{
  "mask_ratio": 0.75,
  "encoder_bias": "all",
  "epochs": 146.1,
  "warmup_steps": 430
}
Rows from block 5 of the encoder of a small masked image model, named by matrix and row number. Rows with one number belong to one neuron. Each number is 500 + 40 x the weight over its row's rms, rounded and kept within 0 to 999. All counts start at 0. Numbers have three digits each. After the name is the row's rms in percent of the matrix's.
After each neuron's rows are labels from the 100 images, of 14848, where the neuron reaches its highest value: "patch colour" is the nearest of a few named colours to the mean colour under the peak. Only what is clearly more common there than usual is listed. The data: larger renderings of crowded toy scenes.
# fc1: MLP up (encoder.blocks.5.mlp.fc1.weight, 1280x320), inputs 0-79
# fc2: MLP down (encoder.blocks.5.mlp.fc2.weight, 320x1280, transposed), outputs 0-79

fc1.163 149:517486516539524547529538475486545566543516418422558408545490577510502524461444518555500496455501439552467514478514499574494535529458486506515524522507547501564513464461512418479574538451540493510521493526532468465512498448428486465557464446
fc2.163 123:561533521536541479563533496473449463494491497515531466499494524491449486470517513478603555473459439477484437457422527440518548504467469428456465542518487422432536505435537545512455449506522525503379484562557536490492517550505500522436531539
patch colour: black

fc1.669 127:483537438494509578543520534528455469545501516518551429476498559472573471483471516495587498511504428571511539526556532439516584484463446431609441471481562538617455549480505488497489469504435492513511464510529452489484466454532447507512465529
fc2.669 130:479529506520505500503504486474491480488552521496416507461451585549533487521487501499480593548523532554453490526513521500490506489599479465476541549434495505558559473569488551415464435497501535469393470525496508493487522607514451525458466558
patch colour: grey; pink

fc1.78 051:557502511480520531504479476526519452528505468541449507480588512548456510423494435581522499539523512512451489528502533442475436464462543489489443501508449519530501527465547553454576517462503483515486472478526528515442542479540434474463533589
fc2.78 052:500472561516463475499448474518472553495474528533487483506501482430546491490458537520437476440481460498528516503497543568472501521432481463507470519539468464444503497516578504480512474546502472495471529581465514482539579543527522498528478493
patch colour: blue

fc1.529 101:489545437498535523493505451477476612564512554486475509507481419519441510546561449581538426480514526541520504536564453521521592481509450542509479453507570478462493455506471591457525515506533527506465542479509446565417475441561555492483507450
fc2.529 096:501500553518543499490464482477479470503508521438607556538494396457469437444523551527488482471597532495552491517573473551525463462515416542522488483405462465578416466495440464561513515568503477419518500483489537523578492545490516509463456532
patch colour: black

fc1.169 077:494537477481491575511503483466565456589540489525476540464526540469475510471508444486529551503461569497478470512488491517597497601542513515534416499490545483571483445409446472581489465508463504538444564523480464463478428465473488520446494449
fc2.169 074:533488524507512495471497495579395579535532413448567389529483474500460484477520503608604504525537458541540512450491475500488516531534522549521515560466450489532476542543528510507478543532504474507498474440495583519535429542519525581523480444
patch colour: red

fc1.737 107:513478542445426546431509493455580464544441412560522557472459489597525523578492421456538511462490538563547555503501526460501442553500452459490483522567529500531554437528481480512485539464523476539471441484503495461550468518458448492462496536
fc2.737 097:432472531517473513451470508433504477498533522502417521470551517477545584533540430451526387520447511529477491510462566542485505458475554546563551447480489451526465453438475526505495422492508450483542485515497472470516535569516497462433531440
patch colour: pink

fc1.680 086:510455442526421567508463509501616469505466496479555485495498550490492471517556506488520581446451502516490485463505550464491484520515515497472475529489452439494506475524576463477563496429482493519588415428600491517518473549538438547522454506
fc2.680 098:482531542526520475496564522537437481473521524516485501506461488506452564560485572421476542470436450473459521456522481467519493538465517531524454510559515536435480536445414523452476541464473561438470556525562466582501573461486447497473521489
patch colour: blue

fc1.267 099:546460503453506500441506391538432522436508522521532533472471490456481541523439523537514501460442483512525485553568484485521514465539499489506518479488527523558503488516492522437477498474483522509481414457525536505417577458492456519497542480
fc2.267 106:509523492552528497491538473505496477490547514500491487549593482533519436488493446424435506594567477487513494489596447495497514540513516489445456520544452494466546441456524457510535482538504537431481474536518477474545478510549477502512473461
patch colour: cyan

fc1.526 067:526461535564547488450422491565479502471517533538516515494438510481494568525525555462486482460497480516514486452538434511532484566537533558501585534507443534544500563623479538500443512468486474416494448537441447457421520467580467458560503465
fc2.526 065:487465493462429554494563414436495470528448490518553479481507447499459447514507502442526512444539470517510525517511491499566451558555469536496505491499519488459470419531527500532446556524511449593514445483477481550476457487496530505540541479
patch colour: cyan

fc1.419 051:419540514524502551459543433521523505499456513481538477514448458542559481476519497553488550512460544503537558468462467553549438533488517469507513521491484470476517493465534516488562540544496495473570527497525421493464434596465496526489533461
fc2.419 055:486481511473451462498525539458475524419454475514553467527498607423439556534499507570561443486477435505467431565429565552488558492499438458512526550511491514547518480487514473472529490425457545492517492488451568513551471476464564465514427503
patch colour: black; green

fc1.451 124:540522417494500502493513500494567501534432492487482482495541587577528478510418515476521484442533478531492458486507464456507535542538539521477436513524472485474500469535439504469470480548532460492515537433550509554462503511566508554468485489
fc2.451 115:581482521497526456486523490568451460500509513479554524488501443505464493430542536597468520484510394483539473491533528462505510499514509545496512559429534514440455597516408486557432474504473517449492503517471429507508524543526504455581520507
patch colour: grey

fc1.165 075:475476448523508452466492485525521486469514424519501517452483479513518507460477535523516506501522544464516508463584479452578496545625530495476457531564505540463446524476514465518479464516469515455465500549509538571545499496485502538468506498
fc2.165 080:515554537464520492495538498546530496453536521487441533425515512455511483498549475542496591549510514477433501557469482531485462523456499475511589510548435409546560454552398519461533590476539536505519486501500513430503463483493528484521492480
patch colour: blue

fc1.204 103:505508486461612465482497579503579454553491505517448512404461562576481470475437505510577563481508481495437471508517508518508541508491451463496577401510470533481514479538455535456525419521488496544489460447561551445491549537549583541526524517
fc2.204 102:500546478502608551427526472529505496496504508554508507511495471455492473503487482427409548528480536429546492431495527489494490555503482639510512404469543513500502494512427481542507524477482482479497542472553502472469513476484493531510509398
patch colour: blue

fc1.575 095:465571543524534496490520587469506559496529485533505483490395501497539446448478402516554539520531492467475510512420510535490549488541476532558476440427471445535487542513535504470508441552491500522471497491445542523457506425534579549473545456
fc2.575 091:474465530459555505523504538488533504433452496494544526468523496490382513439483499501479510553458461544503545554505570486539536565450425471520527522486542487496507550495527503501528542495544514471527530477516477488482502593525506440502523521
patch colour: blue

fc1.482 108:515473469471484480485548542505538525510475454503404451525473507488475431501499574481496497482512512456456525493445531478445504457529522523457521495565547463465540543456443551500570486499517431501435580475424507545506533510529551496544541547
fc2.482 118:468520546526468503534444503543554447528451439492508522473474497485459522483519456516570544499473549512510530492469485553541451489500563501634510496454451508513528470494531531447499459513454575451500432533523488456483447439508536472521517522
patch colour: blue

fc1.249 078:492476450487486501482551515489493550464507505534556539512426476492570525483486483513453501500454519484533447507558545483464506488535497531499418486481516565513502584424417524521542472495539430494515536522470537547535450524570479505449508459
fc2.249 089:494535573498552465445521509504501488515499454494458470498568545516434540485464600501495480501534517483506553504464472576448486478494491532573475490505462419449488417580516509531501477558511565527544483464532571385488511468470583476430493517
patch colour: pink

fc1.180 118:453532495482509589458494511496557539451504534473469527469468507394476509523548469533447572518473512482419523481537546518492508457483453514530493531519492571491482481509549595467448522490496546512508485493477469498502486515541430483438567496
fc2.180 132:468475490515394545491467513521622459473440500502500490484558483545522457491555489452444550475463528503476463480509485444517493591458544520551539522534570511474550456554552506487536455438502518516477450478505496389508495518407468434489444452
patch colour: pink

fc1.512 061:467517453491469530435464464593528509516451582528499468468496472506445449566548529484442502539483490528493492469524503544445522559463525501460526483506470549496489514449504458582522567471457565481565478457501526479484565429433527471515483523
fc2.512 060:534532423503524580535528529477481536522473423462511441504533583453521489493473542576502496420514504531477572497453473465586553503441517472511489461508497485512537534497476464485572431602539478521447538558499441530496512488530510555525476429
patch colour: green

fc1.124 132:560503434513449457519501521521569545502480476485491549510515473449429492560522491477506500483551447497510556481488426540525539589502458504468554469533503511569531508542493498507448469518482477510479499478467450540541426473524456520493472525
fc2.124 124:481523394529481487526443514450474483552558474550448449417460492474537559448442465483541502575573546478456484479503446539562527482527449524494498547477513564518522525519492392539403538482397523482549495504529504463502501516459515544452514494
patch colour: grey

fc1.665 055:454523489469481458466528557504526566537460462514487497516426474513531523491593474502508447498428545488510499472482505477532569545584501523530455461450509492560526460399503526498477553504523521444502489441515540538427502393492395577508516486
fc2.665 058:569500534557566503497488508501461501466552477508512527490497511545430474511508534539479521480486511512462500521502446536446432486445521540504465452519463459495480498492477527545465485429511431512522426476436487601501515562500513498476420597
patch colour: black

fc1.235 063:513481485548501582518458442482523442453542545526558530450498560478447488517450453536461505499492487504513488490492526533512488590474477543538500500519599444546470529527517489564456530503549488478457524509504536495525475497391507580492535446
fc2.235 064:555563461478493497464483554493484576524455482427535509481516479522492471505489565502581490433472420531413537482412474468518458392518499492474435489482457539525505484555509553523548501503501507504471557451464563557492524482514487534513514509
patch colour: blue

fc1.282 063:563574460455468495506542414452470476438471530564544433552473518536619460599450536532490555516491512439510521478543479483503442531487461422498539509476502506445520510500458502480475527483516525512550506453475530523486450473489507492538572460
fc2.282 064:484449459530473500475447502463532506557500480464519566436560531459477527448568464531497469495478503479528515536497467446585489511506558569531479410498574487561435471509599522493491479444525510508492442559571497487526513507490469485477456459
patch colour: grey

fc1.71 062:480487409476512567536504482419477579561542530469536472489412514502543500489471539495525459496558527516488475446498500562507451500497510568532504466492529553507509427466423524473556411463507499527486509472539434499551505462523482503434507491
fc2.71 071:528433492421581435511485483555486490526508441483529536490521534524420511547440416484517476545530453396502490468531498503579532504462467504542440561529436450515493434547488474456495539501529500520431504488530507447477564488450626513494496514
patch colour: pink

fc1.679 039:452583490541514528484519528516534560528500511462504506529409503520471490507516524495445478494506502573486471504549430441510399537467499525502561481444505519433487515492527532542486463484565527499553602503501415463547444493476517611460436517
fc2.679 045:491395551557489471463504470477509470438448495586541477491461508440544500465526527536545474495549572434481472482450541559545517516523493455538476501477515553554476518445532447476521559524439475562448486548463549514535494476548488394495493460
patch colour: red

fc1.12 097:501514508515552441529462405521524554460521486588417510506498479557539477583467536471492568515601503537479487495534539503515507536389451610423463559524444546483509505492525540535476560558503455474490416424478473489505600578471560577454485444
fc2.12 092:474540416531511534504459473465473488533463493442611487518527479422494433416478504569532449481522447541539566530446531517485474518531512512518463515498539524545463460506527453485552406560548546541474531518549529500546435447481459500463505516
patch colour: green

fc1.709 086:535534522520446509520527453530505470590541437538486527484546514528508519496511551531603467487503465502480523518597506485485472504476455563586507561560504502557481448569429587528453518450529552570455497528486476468525522474492533472485549514
fc2.709 090:443502522498489531551556510504473557484465554449489512429424517412503538458531513525505441460472557523519460491417414454470530496455559427500485463489474472518498544487544463525452522504522412391468495502542515493524516452469535486435532570
patch colour: pink; white

fc1.214 096:544542547447555561460486526535541579463524476441532572514489461519502459563541513466548521513500456523448528416529460493466510469496492526447583490496461462513490513459462593553460474467521532457535526505525486547480465473445562552435544512
fc2.214 099:541539544481436531526497452482414472520563478503489485585572547489471492488468468478474404533543494463496456490531466541487533443521492508541510557451512555598499601472518470490538455444460585493466490503472570568451508601455476533529491485
patch colour: black

fc1.417 112:457510538521489493472500497511470511572480537461578508410464429516480545444482474498517551471520543409486556417553529518439512418443520468540520528501485519513530511576486497471469503517492554544546488466487496487520479523495491498474498502
fc2.417 096:523471425571537452444455480466502539519462537532493504492540470495546504518547486534492559464467500528527450428555550516518537597517568474438535447476461461527496493583552490458458455491546562418544489574523488548444500501528459546476524489
patch colour: cyan

fc1.223 117:505511554522539473466521457505508528533456512437533463470487495467469542483512548405438513430422474539469498564522548424424417510488432525548528520534450537582562512515475508537497467461510498503512490536440483493416482543437552442475476545
fc2.223 128:508476503546573495557570536580510530552540504470472467466468417529527444534490471424563542538510499481502495517453526409484467509516495572530498470482479476505531484569486516519525506501522490497483415561557490567529502376444528516490444508
patch colour: grey

fc1.462 058:509429539519517466530469474494448565473462541533408509453533463485439587573530502475497459451478458533588540518582524495463496481487430539431539545555524472527561428476495542525498472494398489467457520420470546493439539517401447476459465467
fc2.462 064:508507457534526539505522538531527413493558493435595496508480515509504441420465566499472523586545442517472512484487468466503521451548569471559444416509457562544425573467510452489513599520529562471554498453540487555528513488569526488539508523
patch colour: green

fc1.87 071:503487512496417465466474470510546540489553443460573588492533459444456473482529537589466548498524511560513511504434533479611491520532558555543522493565486540510500492501558508473451496483525532485527506557462522493545544404415584527463487531
fc2.87 073:452519567490589543436520482470458505600515551534489423418501500494548549539546502456544514470486499503528424476497538525501520496442443518544449494481434479568506463503470478532593503453496488519490497474515461455477540450493498451512474572
patch colour: pink; purple